Rows from block 2, named by matrix and row number. Each number is 200 + 30 x the weight over its row's rms, rounded and kept within 0 to 999. All counts start at 0. After the name is the row's rms in percent of the matrix's.
# short0: shortcut pointwise conv, stride 2 (model.blocks.2.short.0.weight, 288x192x1), inputs 96-191
short0.148,100,231,197,197,148,146,180,200,252,216,168,159,188,174,206,131,230,165,160,207,150,253,202,275,170,217,196,215,214,164,221,187,180,175,166,149,185,178,188,196,187,223,221,165,209,212,222,152,246,175,222,182,179,188,210,210,186,169,150,170,229,160,212,214,160,192,193,221,201,164,226,162,225,212,199,130,205,203,235,197,230,201,223,241,211,250,229,210,175,188,190,227,186,176,203,180,209
short0.149,100,215,239,183,225,195,196,190,250,229,168,160,225,181,217,175,218,196,187,245,204,202,227,204,204,151,161,195,199,193,200,145,210,159,201,210,200,164,198,177,186,217,194,214,101,125,221,197,206,228,210,194,177,196,160,220,230,144,190,194,202,198,189,249,203,221,185,177,218,158,138,165,213,234,207,210,153,170,195,175,195,191,211,241,160,164,192,176,125,224,153,193,193,264,165,227,176
short0.150,100,142,202,280,200,146,157,165,166,175,202,189,144,250,230,185,187,170,190,204,231,251,217,210,184,221,145,171,184,237,206,249,123,143,193,241,258,203,190,203,156,155,203,248,231,211,210,138,177,225,163,208,193,223,216,232,179,181,195,189,221,180,201,177,163,216,170,200,203,215,181,236,187,211,226,144,196,201,204,166,208,248,253,209,214,178,187,171,256,158,200,198,244,203,209,177,183
short0.151,097,221,195,238,219,235,213,217,191,235,251,159,210,231,195,213,216,185,163,198,192,228,208,212,194,163,160,204,245,132,168,182,176,195,160,203,195,252,256,205,162,167,204,227,173,244,201,211,212,229,178,274,195,198,224,182,193,214,181,171,190,114,197,191,192,160,190,204,201,178,199,203,195,179,117,175,214,247,201,184,181,170,208,241,208,224,167,190,263,199,150,224,185,176,229,212,202
short0.152,098,186,162,221,219,167,222,158,148,183,211,185,138,228,149,213,181,264,221,213,211,218,200,161,181,200,225,139,169,185,222,184,208,187,148,225,204,228,185,220,210,156,226,198,198,151,251,224,165,238,219,256,234,188,212,238,191,228,189,192,208,210,253,158,186,247,197,252,190,224,251,228,176,188,186,200,131,141,207,143,250,234,181,197,251,184,206,212,242,180,187,229,154,203,164,216,229
short0.153,099,163,206,176,200,235,223,187,157,164,198,183,191,201,196,203,205,196,208,178,219,221,158,225,226,177,196,259,170,206,177,181,145,143,259,216,178,210,243,210,208,165,188,179,211,228,180,201,230,207,226,157,155,194,232,232,201,184,214,170,231,158,174,182,226,197,217,133,233,229,220,204,149,170,130,191,192,154,170,222,202,169,222,211,156,185,185,176,211,201,240,214,175,197,171,201,192
short0.154,099,214,242,154,214,226,174,207,160,247,173,149,193,222,173,161,245,212,190,208,155,225,213,201,237,199,125,215,233,202,184,125,211,192,183,176,188,235,201,192,233,177,208,226,167,214,211,224,211,263,163,227,232,202,219,133,225,185,205,194,219,158,196,238,197,207,217,161,215,201,158,144,190,192,246,172,178,173,180,166,207,212,224,227,222,194,184,187,181,195,120,214,211,222,229,202,205
short0.155,104,211,200,168,133,205,214,171,169,219,181,236,215,194,188,161,191,217,243,216,190,194,163,139,184,209,216,207,124,218,167,193,212,198,234,197,111,198,226,193,222,225,209,183,147,201,224,181,201,164,239,133,226,199,191,216,198,184,166,212,232,178,157,246,166,157,164,134,170,161,159,203,176,143,167,216,205,180,227,240,206,168,227,137,178,190,169,142,243,246,232,195,192,215,162,204,206
short0.156,102,220,240,194,188,165,247,198,172,234,190,210,147,248,178,197,206,177,238,177,178,209,168,163,195,188,165,150,129,268,213,204,204,220,217,151,210,181,218,188,177,183,193,159,142,196,186,232,194,199,218,175,191,264,227,247,262,265,225,227,201,215,150,218,142,215,238,215,189,212,191,208,177,203,241,200,169,202,198,183,171,183,251,190,223,171,227,177,201,188,199,161,241,213,209,224,163
short0.157,101,175,202,176,178,188,230,164,177,212,172,193,178,215,184,226,218,223,231,217,212,202,209,245,231,193,195,211,169,184,204,171,201,194,176,161,162,208,222,222,198,233,206,203,233,208,220,220,255,218,263,229,206,221,179,218,147,276,168,241,226,197,219,254,244,227,194,195,166,178,192,214,227,181,178,285,242,190,204,201,213,210,140,179,189,186,221,199,199,230,165,231,227,204,224,140,206
short0.158,102,198,192,165,188,178,189,191,211,218,230,141,208,188,254,206,255,221,216,219,175,183,178,248,183,195,225,162,183,152,120,187,206,198,198,163,184,265,133,193,208,203,233,182,241,231,201,189,231,171,182,195,198,222,194,166,173,208,225,235,280,224,215,208,234,207,246,181,202,197,189,180,165,199,240,253,233,190,208,243,228,222,174,146,138,262,235,205,219,210,206,241,175,211,188,194,239
short0.159,096,187,187,196,189,250,211,231,226,213,224,216,153,200,220,208,195,190,213,197,163,172,179,217,219,213,228,233,189,157,230,233,192,218,199,223,203,197,127,217,204,189,219,201,193,197,240,181,169,200,203,196,144,171,221,188,212,191,224,208,194,195,195,175,171,173,204,202,104,193,206,223,246,134,190,219,220,179,223,213,192,225,222,147,166,221,203,219,212,180,233,206,187,172,140,210,179
short0.160,102,192,244,243,238,211,275,193,175,178,193,213,200,189,184,221,188,204,159,192,170,210,159,219,195,150,154,177,168,215,230,203,219,190,182,287,164,228,167,243,228,192,204,249,191,211,196,228,216,226,253,161,207,204,230,214,211,213,211,143,189,190,217,198,197,230,221,229,175,219,235,205,153,227,208,181,224,211,177,143,173,221,221,139,189,250,223,241,180,161,189,179,230,189,259,186,175
short0.161,097,243,173,194,166,216,204,218,181,194,214,182,194,196,191,197,205,185,138,175,188,204,199,177,221,180,209,255,192,170,236,189,184,178,172,193,192,173,114,157,165,152,205,198,195,183,234,229,165,188,215,214,246,201,197,162,204,134,228,201,159,269,202,204,151,224,170,156,174,237,176,195,199,193,270,172,246,172,147,185,159,209,226,135,212,176,163,225,145,222,210,214,225,208,248,142,172
short0.162,099,196,172,181,230,186,239,198,218,205,199,178,167,207,183,198,270,200,199,182,198,180,165,153,222,252,200,199,188,191,185,171,184,254,218,169,154,240,191,205,266,197,208,207,228,219,180,170,163,154,217,192,205,239,195,218,184,260,184,267,180,167,204,160,235,196,202,176,193,194,187,219,200,179,188,243,192,177,173,229,250,170,185,218,164,231,175,174,217,217,201,187,180,169,214,222,183
short0.163,101,240,274,122,205,223,175,195,186,184,152,218,166,138,196,187,195,183,201,227,207,226,160,184,166,268,229,237,200,262,217,195,203,188,203,187,174,158,184,200,256,183,179,179,171,166,219,174,228,216,199,193,192,185,218,199,182,224,211,217,220,173,198,206,205,121,205,213,212,210,195,227,171,179,166,242,210,190,155,199,199,151,208,242,199,229,186,217,234,228,161,213,183,210,199,208,133
short0.164,095,250,124,182,190,180,197,186,214,232,276,157,240,164,173,191,182,234,176,202,170,182,206,187,182,274,197,189,193,227,175,224,224,195,245,181,210,199,236,253,226,182,228,209,208,154,198,221,198,181,165,195,172,245,175,200,213,184,196,209,221,170,254,201,224,197,183,156,198,237,167,223,205,214,228,223,164,261,178,184,232,161,152,182,169,215,237,219,199,212,224,194,210,193,206,203,188
short0.165,099,223,235,217,150,254,184,213,190,160,207,222,196,125,188,187,223,206,187,219,180,233,178,251,100,157,179,229,159,203,194,186,300,181,227,187,186,228,237,208,230,207,171,263,175,185,202,198,207,162,213,209,154,195,195,231,222,217,199,236,206,184,130,191,193,222,212,194,203,202,224,188,191,250,121,205,203,185,226,204,191,220,228,156,197,209,180,102,226,200,232,165,148,181,207,196,209
short0.166,098,156,178,187,144,190,176,207,222,228,218,218,224,164,222,168,209,202,216,203,193,164,201,223,208,142,205,164,232,200,190,222,214,264,219,151,141,210,182,155,171,239,194,204,244,217,232,188,229,192,228,163,211,176,185,230,219,199,238,231,206,214,158,163,257,247,196,194,179,197,197,163,166,209,176,229,159,244,221,207,237,255,171,184,144,203,222,203,181,192,166,225,170,212,150,191,194
short0.167,100,175,188,217,197,211,228,207,198,254,194,244,220,225,267,169,206,203,221,163,251,187,223,167,214,211,204,208,184,175,181,184,200,190,225,220,166,185,107,167,174,211,206,199,219,218,217,251,193,211,202,187,249,210,203,153,222,132,186,214,174,260,195,193,181,181,169,214,80,203,153,255,213,204,221,164,188,227,275,214,215,196,153,187,186,214,173,185,197,171,247,222,224,174,200,208,131
short0.168,099,211,206,210,270,218,220,155,173,164,205,222,219,172,178,186,169,178,168,174,193,227,212,227,169,206,171,151,199,178,211,200,199,169,208,172,253,205,140,160,193,260,163,177,242,153,198,207,215,206,213,227,176,195,192,230,150,206,197,199,173,156,204,213,184,170,164,228,219,192,185,233,207,229,176,184,240,180,226,208,134,194,200,251,230,208,270,188,260,183,220,147,181,205,171,195,218
short0.169,097,191,151,231,221,212,220,204,221,278,220,214,207,235,222,150,188,236,201,196,166,178,158,152,216,224,182,180,168,200,186,229,192,184,187,184,134,199,242,209,173,194,236,249,186,236,183,205,227,162,195,280,235,189,217,245,249,184,162,196,184,197,215,204,220,205,210,170,199,165,132,213,239,183,176,258,149,228,175,199,196,180,234,192,199,235,148,188,255,250,173,208,217,237,199,204,198
short0.170,096,158,193,210,203,216,190,224,222,214,190,216,210,228,187,207,189,191,187,118,246,227,237,238,237,224,232,187,211,169,218,195,174,248,167,224,249,279,197,180,166,214,171,189,220,194,148,161,172,181,181,233,187,183,282,247,215,219,205,238,181,221,211,147,149,211,219,214,197,252,160,188,190,202,213,188,191,171,245,205,209,207,171,256,270,190,245,210,160,195,211,189,230,180,200,233,207
short0.171,105,241,167,140,158,184,224,217,241,168,240,203,152,140,179,243,187,170,193,209,180,193,173,208,254,181,173,232,200,194,202,181,190,211,234,205,209,194,192,179,184,168,194,193,225,165,217,171,117,238,217,185,135,185,180,214,200,159,241,202,230,164,197,197,153,231,169,165,220,195,228,187,160,170,241,187,242,149,106,158,216,167,177,224,181,214,234,222,190,166,193,181,198,188,208,201,185
short0.172,102,148,210,189,231,231,171,272,194,189,196,257,204,191,208,229,215,200,219,181,188,163,209,227,248,176,230,231,184,207,188,197,277,192,180,120,182,213,277,210,159,142,199,223,161,215,176,199,221,208,194,233,201,166,170,194,154,182,214,184,192,259,187,217,165,159,231,208,211,215,228,227,182,214,166,223,209,167,169,184,183,198,184,205,182,163,193,200,178,226,178,162,144,149,196,203,171
short0.173,102,228,254,186,252,193,186,217,189,179,158,211,194,162,186,182,174,174,188,152,164,226,184,150,154,163,188,186,159,218,236,212,173,164,213,158,242,146,270,225,206,213,161,220,183,182,163,265,192,187,158,143,210,249,148,181,211,214,162,193,159,179,157,214,211,176,197,198,189,200,160,201,227,152,187,181,222,259,234,188,206,210,171,170,183,227,204,168,209,164,178,230,180,140,224,166,212
short0.174,097,175,167,239,220,235,137,238,208,207,239,200,231,179,219,234,226,181,240,197,201,167,227,189,213,235,214,258,192,152,178,185,182,107,183,170,204,161,233,224,198,172,175,247,171,253,143,202,199,182,127,217,175,201,138,155,174,190,200,223,198,209,192,229,181,191,202,174,145,212,217,210,221,209,151,188,183,201,200,243,202,189,200,214,169,192,198,225,253,232,208,181,202,177,168,201,158
short0.175,098,276,222,190,160,169,214,184,211,235,259,216,213,215,269,227,248,217,215,243,180,217,161,176,257,190,224,205,202,222,226,182,202,169,184,166,125,168,214,193,216,168,208,185,146,203,200,154,231,166,270,200,242,197,173,177,253,217,213,189,229,226,204,229,178,219,230,158,204,262,222,142,214,201,188,217,147,200,245,158,159,150,203,164,199,150,184,195,169,176,190,230,219,244,190,197,140
short0.176,095,186,151,199,257,203,197,193,180,183,181,211,188,210,167,140,184,172,174,192,223,217,291,242,227,216,194,220,223,233,214,188,176,221,175,195,225,241,214,212,248,197,203,129,222,239,122,176,155,147,192,235,234,231,180,242,167,213,184,212,189,213,164,154,129,206,173,207,244,202,181,231,183,246,176,189,228,224,257,191,184,210,164,205,235,190,189,219,152,172,184,121,235,179,174,182,192
short0.177,098,195,189,166,216,216,242,226,239,204,215,233,187,197,221,157,192,220,236,222,244,215,195,272,241,233,223,153,214,147,201,170,159,251,224,164,214,248,218,182,262,204,204,179,218,244,179,194,201,210,192,213,147,190,200,188,202,192,200,195,215,220,177,213,174,239,200,194,170,213,202,166,251,196,219,200,170,173,175,173,244,243,141,194,172,220,236,168,204,191,179,150,206,219,168,188,163
short0.178,099,210,154,253,189,242,200,215,197,252,156,206,136,199,149,196,201,173,180,194,231,220,194,179,207,161,180,178,189,152,150,177,165,213,187,223,204,167,215,212,209,177,167,172,215,226,200,143,167,146,142,190,201,216,219,170,202,206,201,174,214,210,201,213,188,179,227,173,175,203,171,226,196,193,244,174,244,153,194,201,219,250,159,255,257,194,183,164,195,189,145,236,213,190,270,246,222
short0.179,104,206,186,167,191,147,188,188,227,178,188,148,194,193,232,217,167,175,243,186,201,208,261,238,230,237,245,218,210,183,195,216,190,194,205,203,191,213,146,230,141,189,186,191,220,207,195,195,217,198,172,213,190,173,160,174,163,190,192,238,212,213,212,229,191,209,197,171,236,168,159,204,240,212,192,155,193,218,186,198,199,232,133,142,165,232,218,208,217,183,157,217,148,158,110,187,193
short0.180,096,233,170,235,207,195,186,239,157,210,166,265,174,234,172,205,212,159,131,205,177,223,185,238,232,180,161,200,155,211,198,135,187,193,277,201,243,215,186,186,262,225,224,208,186,172,184,231,173,239,204,202,195,208,230,178,230,187,174,218,192,207,209,209,220,228,204,228,199,170,238,252,192,179,209,171,230,224,173,192,243,176,224,247,286,218,195,206,212,169,229,209,261,218,192,139,212
short0.181,104,166,276,227,190,179,169,181,186,251,143,164,176,205,195,191,206,201,183,226,224,185,211,212,205,160,180,243,191,167,189,228,231,211,181,183,236,172,192,205,174,180,208,181,168,191,202,196,226,153,190,209,190,179,182,166,198,189,190,192,268,202,168,198,238,208,199,162,168,186,203,181,173,153,229,173,172,170,217,199,134,220,185,182,149,195,176,172,148,168,158,237,209,184,220,174,209
short0.182,103,235,234,223,176,231,180,268,181,231,164,198,216,157,222,229,238,220,231,220,250,190,203,180,177,199,233,219,232,231,224,165,235,231,218,227,226,152,233,215,211,198,196,240,191,222,214,167,219,220,181,154,207,203,151,203,240,158,235,261,214,223,172,221,224,211,197,227,217,236,231,225,233,245,147,203,226,168,224,176,212,189,195,176,177,121,234,206,217,172,243,190,239,233,195,186,225
short0.183,100,228,185,172,177,242,192,217,196,189,198,208,259,178,219,211,208,209,169,213,181,220,206,198,202,209,199,205,216,235,147,172,225,165,236,192,249,175,226,189,258,174,153,187,197,163,178,165,207,186,198,176,160,225,230,240,187,183,229,202,178,222,157,182,190,199,235,223,222,166,221,198,193,221,213,148,232,195,198,213,199,222,235,310,242,211,192,185,252,154,228,223,200,229,229,276,252
short0.184,101,232,225,147,169,203,183,193,218,214,178,196,191,201,183,218,171,183,245,219,155,159,235,132,227,192,122,174,182,220,206,180,199,168,170,219,182,178,230,202,205,206,161,170,180,173,206,229,218,272,194,163,174,170,138,207,148,208,157,175,228,227,176,168,143,187,166,189,128,179,159,241,227,180,167,199,206,169,158,146,259,206,219,224,265,193,190,178,152,193,228,176,232,210,225,200,254
short0.185,099,206,190,222,198,252,226,206,221,230,164,216,190,212,167,229,215,224,197,258,174,233,181,191,200,200,195,197,259,226,229,167,179,179,177,172,190,198,203,141,221,208,209,190,198,184,174,247,191,259,152,217,196,246,166,234,195,183,204,179,186,194,189,250,152,223,251,164,239,171,245,161,173,223,224,227,195,204,180,139,239,196,196,137,205,178,166,139,238,190,210,226,204,212,223,205,191
short0.186,098,200,172,163,197,211,217,177,162,180,255,183,219,156,172,168,186,169,200,247,162,189,145,212,189,221,180,198,167,228,216,217,180,215,205,196,172,150,189,164,159,127,231,173,184,182,205,205,226,180,195,149,166,227,209,219,212,224,169,195,158,136,192,196,202,176,205,207,202,218,212,212,173,188,174,187,149,197,146,197,244,213,198,193,234,198,178,225,173,223,228,194,194,233,244,235,198
short0.187,097,206,144,213,199,187,202,207,202,207,232,177,215,202,132,210,217,217,160,267,154,216,171,95,169,205,213,189,171,202,158,211,194,155,194,128,141,192,207,211,233,211,195,152,205,253,207,154,197,223,187,226,164,197,187,200,199,249,205,194,199,209,215,163,173,215,175,183,167,190,224,179,185,204,241,209,183,257,179,199,228,132,205,226,246,198,185,152,183,186,229,220,216,188,216,152,224
short0.188,101,223,210,192,217,149,147,175,157,179,213,166,172,215,198,155,237,183,164,205,149,115,260,149,180,199,173,170,189,229,239,170,195,200,151,163,160,194,201,184,182,131,196,188,181,168,180,241,205,195,209,226,211,191,200,198,202,242,166,227,182,181,189,206,132,178,212,201,202,239,155,176,216,178,240,250,222,165,183,172,175,217,190,194,219,201,127,236,168,193,223,196,170,208,206,176,197
short0.189,100,161,186,212,184,204,210,174,245,197,209,214,176,230,249,232,231,200,213,182,137,238,165,245,161,206,167,227,215,165,154,169,249,180,222,179,191,211,187,215,174,146,268,162,189,209,210,248,202,264,187,178,170,170,194,211,197,199,192,233,192,211,201,169,162,238,187,221,240,169,219,168,200,191,166,217,196,194,159,266,243,164,267,203,175,179,167,222,205,220,228,177,168,206,167,206,199
short0.190,100,153,185,228,205,239,160,202,234,158,145,155,205,163,226,175,225,196,257,207,164,221,205,251,184,171,234,237,230,193,207,191,232,239,295,185,213,197,161,183,166,188,210,234,182,221,173,147,171,154,150,201,163,158,223,246,175,208,216,208,217,187,180,197,205,189,182,167,209,198,186,186,191,188,220,221,235,199,242,198,194,217,188,169,227,189,195,185,174,175,165,197,162,174,169,244,148
short0.191,103,237,180,186,241,234,173,197,200,150,222,218,202,182,193,190,185,203,217,214,136,182,253,177,239,173,192,188,237,211,199,165,176,224,175,146,224,205,258,179,185,170,231,201,211,185,188,208,172,182,179,152,148,142,225,159,161,237,221,274,200,163,188,194,200,257,192,200,176,211,182,177,184,198,193,278,207,173,186,172,228,238,172,233,181,208,189,207,186,170,225,159,182,203,185,211,236
short0.192,096,222,220,165,146,215,224,187,185,193,234,223,216,141,226,192,193,216,199,280,186,213,176,224,237,196,209,151,231,205,180,182,240,179,210,178,194,205,202,187,249,247,219,234,221,201,229,160,213,186,178,177,157,206,201,194,221,183,217,180,196,215,230,157,206,204,155,261,223,159,252,115,224,180,175,195,186,226,204,186,273,164,185,213,192,202,259,198,239,201,214,188,175,150,250,196,219
short0.193,102,227,192,167,209,183,229,190,225,212,210,198,154,174,203,204,204,185,169,201,266,103,192,176,181,216,227,180,197,142,177,190,230,259,249,194,197,225,207,209,221,225,232,178,153,224,236,167,143,155,224,181,246,250,186,188,236,199,167,258,236,193,210,191,164,138,245,203,219,170,174,226,230,198,151,227,240,241,205,201,264,206,158,190,186,208,203,184,236,195,237,198,221,214,178,167,224
short0.194,101,212,158,191,208,220,179,209,222,194,146,196,240,206,185,198,223,209,185,261,224,218,199,212,219,163,166,199,239,240,191,167,211,207,213,198,146,204,226,237,191,239,215,136,203,176,191,182,190,247,236,142,157,172,264,178,157,177,163,211,171,209,139,205,134,241,190,169,197,161,133,163,194,180,218,190,199,173,127,221,219,178,176,177,227,171,209,205,231,218,218,229,228,202,166,173,222
short0.195,097,209,188,191,246,237,131,204,179,184,207,240,190,184,191,197,139,259,250,196,220,183,248,185,217,166,167,206,214,184,189,169,158,174,204,160,198,197,185,192,168,247,156,188,199,143,222,198,220,199,200,271,208,178,187,223,215,201,186,211,191,201,173,228,169,213,172,162,181,177,169,216,199,219,236,164,198,211,226,202,152,188,130,187,192,189,207,173,199,148,144,197,235,187,192,214,191
short0.196,103,193,222,221,159,211,105,176,197,196,183,207,169,143,186,223,198,199,114,190,195,163,173,186,212,224,205,201,201,156,221,236,240,198,139,188,157,218,171,206,158,247,150,216,166,207,205,222,142,186,146,207,192,184,273,201,208,248,194,157,183,190,207,189,213,216,201,180,177,210,214,220,154,207,143,229,191,227,241,188,259,225,193,180,211,182,184,170,139,177,173,179,194,149,224,173,217
short0.197,098,173,234,180,231,227,199,146,245,186,229,201,208,175,167,137,177,164,243,145,220,161,205,218,187,173,153,161,172,157,186,187,184,241,268,147,205,208,206,217,127,115,211,182,189,190,188,194,158,204,198,184,191,199,242,286,140,210,209,182,216,213,213,191,229,255,217,214,167,200,189,192,163,205,200,226,190,187,115,205,228,209,179,210,197,190,214,162,207,179,184,203,213,175,175,161,203
short0.198,104,225,207,158,257,159,230,199,251,225,197,200,153,183,235,246,232,224,179,205,244,238,237,178,210,169,227,193,197,173,222,231,215,204,241,230,182,209,174,221,215,209,197,225,251,224,264,207,225,195,182,230,245,253,230,267,228,224,207,162,214,223,193,171,191,186,238,246,198,170,231,200,177,249,144,217,167,209,240,227,182,197,198,216,259,195,210,239,184,202,214,217,194,228,188,199,180
short0.199,100,167,230,192,207,191,222,245,206,203,221,191,211,194,207,177,272,171,266,193,199,192,217,304,183,186,208,222,103,213,210,168,220,228,239,228,185,211,218,166,227,150,191,191,149,199,176,218,216,197,174,260,246,225,227,226,176,185,220,203,211,230,215,250,228,221,167,179,184,186,194,213,210,173,159,178,219,185,229,236,193,220,183,208,166,126,178,238,211,219,214,197,216,146,189,219,208
short0.200,098,192,181,191,143,203,184,138,201,191,203,204,152,184,226,187,237,182,159,214,191,239,122,190,244,257,190,183,186,175,191,192,215,238,214,226,141,212,206,229,199,188,226,220,167,233,217,167,204,209,225,136,211,265,230,164,190,211,191,207,222,205,259,244,186,225,222,191,233,267,216,183,188,155,197,159,214,161,199,199,182,207,190,226,202,184,227,236,194,218,219,238,190,166,251,207,225
short0.201,104,189,181,199,215,193,114,185,176,196,214,155,226,231,157,186,212,148,163,170,245,158,196,191,224,202,175,218,226,187,214,240,203,167,159,208,239,204,226,219,188,137,124,157,201,221,119,173,178,157,163,214,219,210,178,217,195,261,197,223,183,178,168,201,186,224,167,221,190,213,232,201,187,230,190,220,192,163,189,205,163,201,247,143,183,172,228,195,149,150,179,180,193,180,227,205,242
short0.202,098,205,179,188,203,244,205,208,219,240,163,213,226,232,154,219,230,208,182,226,185,306,157,193,212,176,151,176,225,202,209,202,168,222,176,178,160,206,200,192,222,230,190,183,197,192,220,173,232,220,148,250,177,235,194,192,185,204,176,222,143,198,235,251,206,203,210,200,232,194,153,174,218,261,216,188,212,205,215,236,237,260,183,180,205,228,183,174,192,178,230,179,224,227,185,232,167
short0.203,100,239,150,170,188,188,194,162,194,243,245,178,202,185,215,171,179,213,212,186,242,197,266,210,208,173,254,180,181,212,143,249,193,204,196,212,251,265,217,193,226,220,236,166,194,191,232,229,195,209,203,175,208,213,191,160,218,220,178,228,233,205,248,175,210,111,172,198,184,216,210,213,209,185,245,195,227,214,204,215,196,149,148,145,212,226,203,184,187,243,233,236,204,227,197,206,211
short0.204,100,198,261,213,222,186,170,210,212,198,212,230,265,225,170,234,220,209,205,163,139,163,264,199,213,226,182,195,153,246,228,194,248,231,140,179,198,198,193,218,170,200,169,190,206,178,191,196,237,206,199,183,235,190,216,232,248,222,227,214,216,217,132,216,234,250,246,178,194,178,176,219,207,259,163,218,267,185,185,218,200,221,243,194,188,195,156,198,191,184,168,201,214,152,197,273,210
short0.205,096,174,161,222,271,233,207,167,194,172,186,164,216,168,181,216,245,209,214,193,174,191,217,213,202,202,225,182,138,218,185,179,208,213,205,217,180,177,205,248,175,171,163,169,207,227,199,175,181,202,237,234,209,198,186,209,219,203,176,226,227,213,201,203,236,228,259,145,175,179,193,135,238,205,203,161,165,218,194,229,208,200,257,165,183,196,190,192,220,186,157,224,204,188,207,241,156
short0.206,105,201,208,242,196,226,169,170,168,217,199,169,204,236,150,239,211,163,206,208,198,141,156,126,215,268,132,159,147,158,202,177,177,174,173,211,163,249,227,179,192,194,173,187,192,203,207,211,237,226,162,187,187,180,250,223,172,230,166,217,243,212,161,222,153,197,156,207,137,194,186,188,183,187,222,168,194,231,201,153,217,159,182,214,180,203,180,181,218,183,224,200,238,187,220,177,121
short0.207,097,219,221,179,180,240,201,192,169,195,218,256,189,183,235,211,193,191,206,250,176,243,194,188,196,146,189,237,156,182,175,200,279,176,215,154,181,240,270,162,179,215,192,224,255,211,279,194,176,186,154,198,186,218,191,188,227,219,216,193,164,205,169,185,206,190,277,135,193,186,222,184,180,197,228,234,227,210,227,174,232,235,222,205,203,184,183,184,201,231,184,239,114,257,198,213,214
short0.208,105,206,206,145,165,214,204,229,199,199,268,193,252,169,206,206,224,202,213,194,202,197,226,147,189,195,252,187,180,212,153,205,218,231,184,191,142,231,176,237,170,176,205,153,208,193,236,162,172,255,211,178,204,222,197,179,170,279,188,260,217,220,203,188,194,149,224,243,213,214,224,163,190,209,203,246,192,207,84,137,191,258,141,179,180,231,210,219,181,178,192,206,255,207,222,182,206
short0.209,097,221,212,209,213,170,237,182,136,182,205,163,196,201,215,186,235,195,170,168,142,111,246,185,201,241,209,171,226,219,210,216,173,181,207,203,199,199,229,191,154,134,201,181,135,196,195,224,195,186,191,202,187,170,175,214,214,178,199,181,221,154,189,124,200,189,210,217,194,210,175,206,169,226,252,198,180,173,150,211,132,150,260,191,213,229,98,194,217,201,184,251,227,188,200,249,212
short0.210,097,231,191,265,210,244,217,200,197,250,196,242,200,173,206,153,166,189,162,210,216,200,154,207,169,167,132,188,182,179,194,129,195,84,267,155,216,249,232,212,181,226,216,189,225,214,173,216,175,220,194,157,185,248,218,200,247,164,175,218,126,193,217,199,159,203,216,183,169,181,197,205,155,189,169,194,244,223,161,172,243,211,197,202,227,159,253,213,253,205,241,169,275,223,155,180,186
short0.211,095,251,176,189,179,205,208,186,178,185,207,148,262,206,208,261,166,180,186,212,205,167,236,222,191,150,227,167,191,242,227,216,223,213,230,199,208,188,187,171,167,200,178,184,193,174,148,204,208,247,231,149,195,236,167,162,195,179,195,193,211,226,228,249,172,125,161,168,204,207,200,159,171,189,174,234,222,259,166,199,230,209,225,178,146,225,154,137,215,158,198,151,210,171,185,171,203
short0.212,103,187,221,205,212,196,153,209,173,189,207,212,168,172,187,200,241,192,257,212,150,197,145,157,174,216,194,183,167,201,207,161,233,170,235,182,197,203,248,187,204,150,210,235,205,215,203,300,167,206,140,165,223,221,167,180,238,195,197,145,205,210,173,211,193,160,207,207,174,229,200,200,152,113,259,229,222,199,204,187,252,218,262,162,188,197,252,176,185,205,231,168,185,182,234,203,227
short0.213,100,207,183,221,199,194,160,219,180,235,227,199,201,236,153,213,195,204,262,277,200,161,265,198,208,177,207,174,159,151,208,174,167,190,145,180,185,205,181,216,213,224,186,149,170,177,164,241,256,204,232,186,198,171,174,162,192,209,186,228,233,224,200,234,186,204,205,196,168,137,165,188,185,192,194,242,247,219,194,201,159,229,195,193,201,233,173,155,148,169,155,146,209,192,210,254,233
short0.214,097,222,131,172,203,191,211,168,186,222,240,172,183,176,224,203,181,167,210,178,244,192,174,242,234,233,224,184,182,165,160,173,174,233,168,229,223,206,195,188,190,189,218,179,244,210,212,179,153,174,219,189,172,193,235,176,154,200,180,192,255,145,203,190,281,169,199,174,200,266,197,194,208,162,231,157,240,200,139,190,169,241,156,173,220,197,222,210,243,187,191,248,217,198,248,205,183
short0.215,099,210,171,203,218,252,170,216,119,171,192,230,160,223,229,183,226,210,161,119,222,234,180,180,171,151,218,196,146,157,145,244,168,194,221,167,202,213,240,219,197,188,206,205,191,177,259,212,202,147,202,180,236,225,228,169,222,203,156,221,194,168,195,185,163,170,214,190,159,208,184,178,195,120,207,233,201,179,216,188,204,167,231,190,181,290,203,183,231,219,204,187,174,200,191,202,186
short0.216,100,113,153,153,147,183,207,205,235,190,204,172,182,213,197,169,179,253,218,155,142,213,231,206,255,224,197,203,213,205,190,174,162,214,175,196,110,194,185,204,197,228,221,181,188,202,166,205,235,194,217,158,181,141,185,176,164,200,160,208,225,196,210,214,183,206,180,140,141,202,158,192,227,212,142,222,192,184,218,257,180,190,175,203,184,224,193,187,159,191,174,168,198,253,266,204,235
short0.217,095,209,189,186,193,200,203,130,185,219,178,172,187,250,191,178,169,233,169,196,206,205,228,185,215,223,162,234,241,172,258,213,179,215,214,192,164,173,234,137,166,182,202,216,127,186,224,143,200,179,226,244,218,160,249,178,201,209,193,226,216,186,189,113,192,197,189,210,211,148,177,146,191,228,220,207,164,148,179,168,158,204,239,216,197,215,135,209,220,190,192,223,173,173,196,241,171
short0.218,101,196,176,187,207,199,160,173,199,195,182,182,197,211,192,178,168,211,196,242,169,182,195,139,227,227,213,165,167,195,188,221,230,199,189,144,214,175,179,176,144,191,188,205,205,198,166,198,200,189,228,187,140,135,231,215,160,242,226,206,224,216,222,216,146,219,192,204,187,167,172,186,192,204,163,222,153,166,185,204,238,166,182,214,200,158,151,167,219,204,257,182,175,196,137,173,245
short0.219,096,204,167,241,199,202,192,233,202,193,211,237,198,162,238,178,184,193,199,179,186,228,142,185,196,219,234,194,138,124,168,168,235,213,197,152,158,199,236,217,221,225,192,172,219,176,118,181,193,171,183,193,152,225,193,204,236,214,194,240,197,191,210,231,221,195,222,169,148,181,203,170,196,216,149,268,251,215,184,227,243,242,130,187,120,206,227,166,230,161,176,158,236,240,138,175,193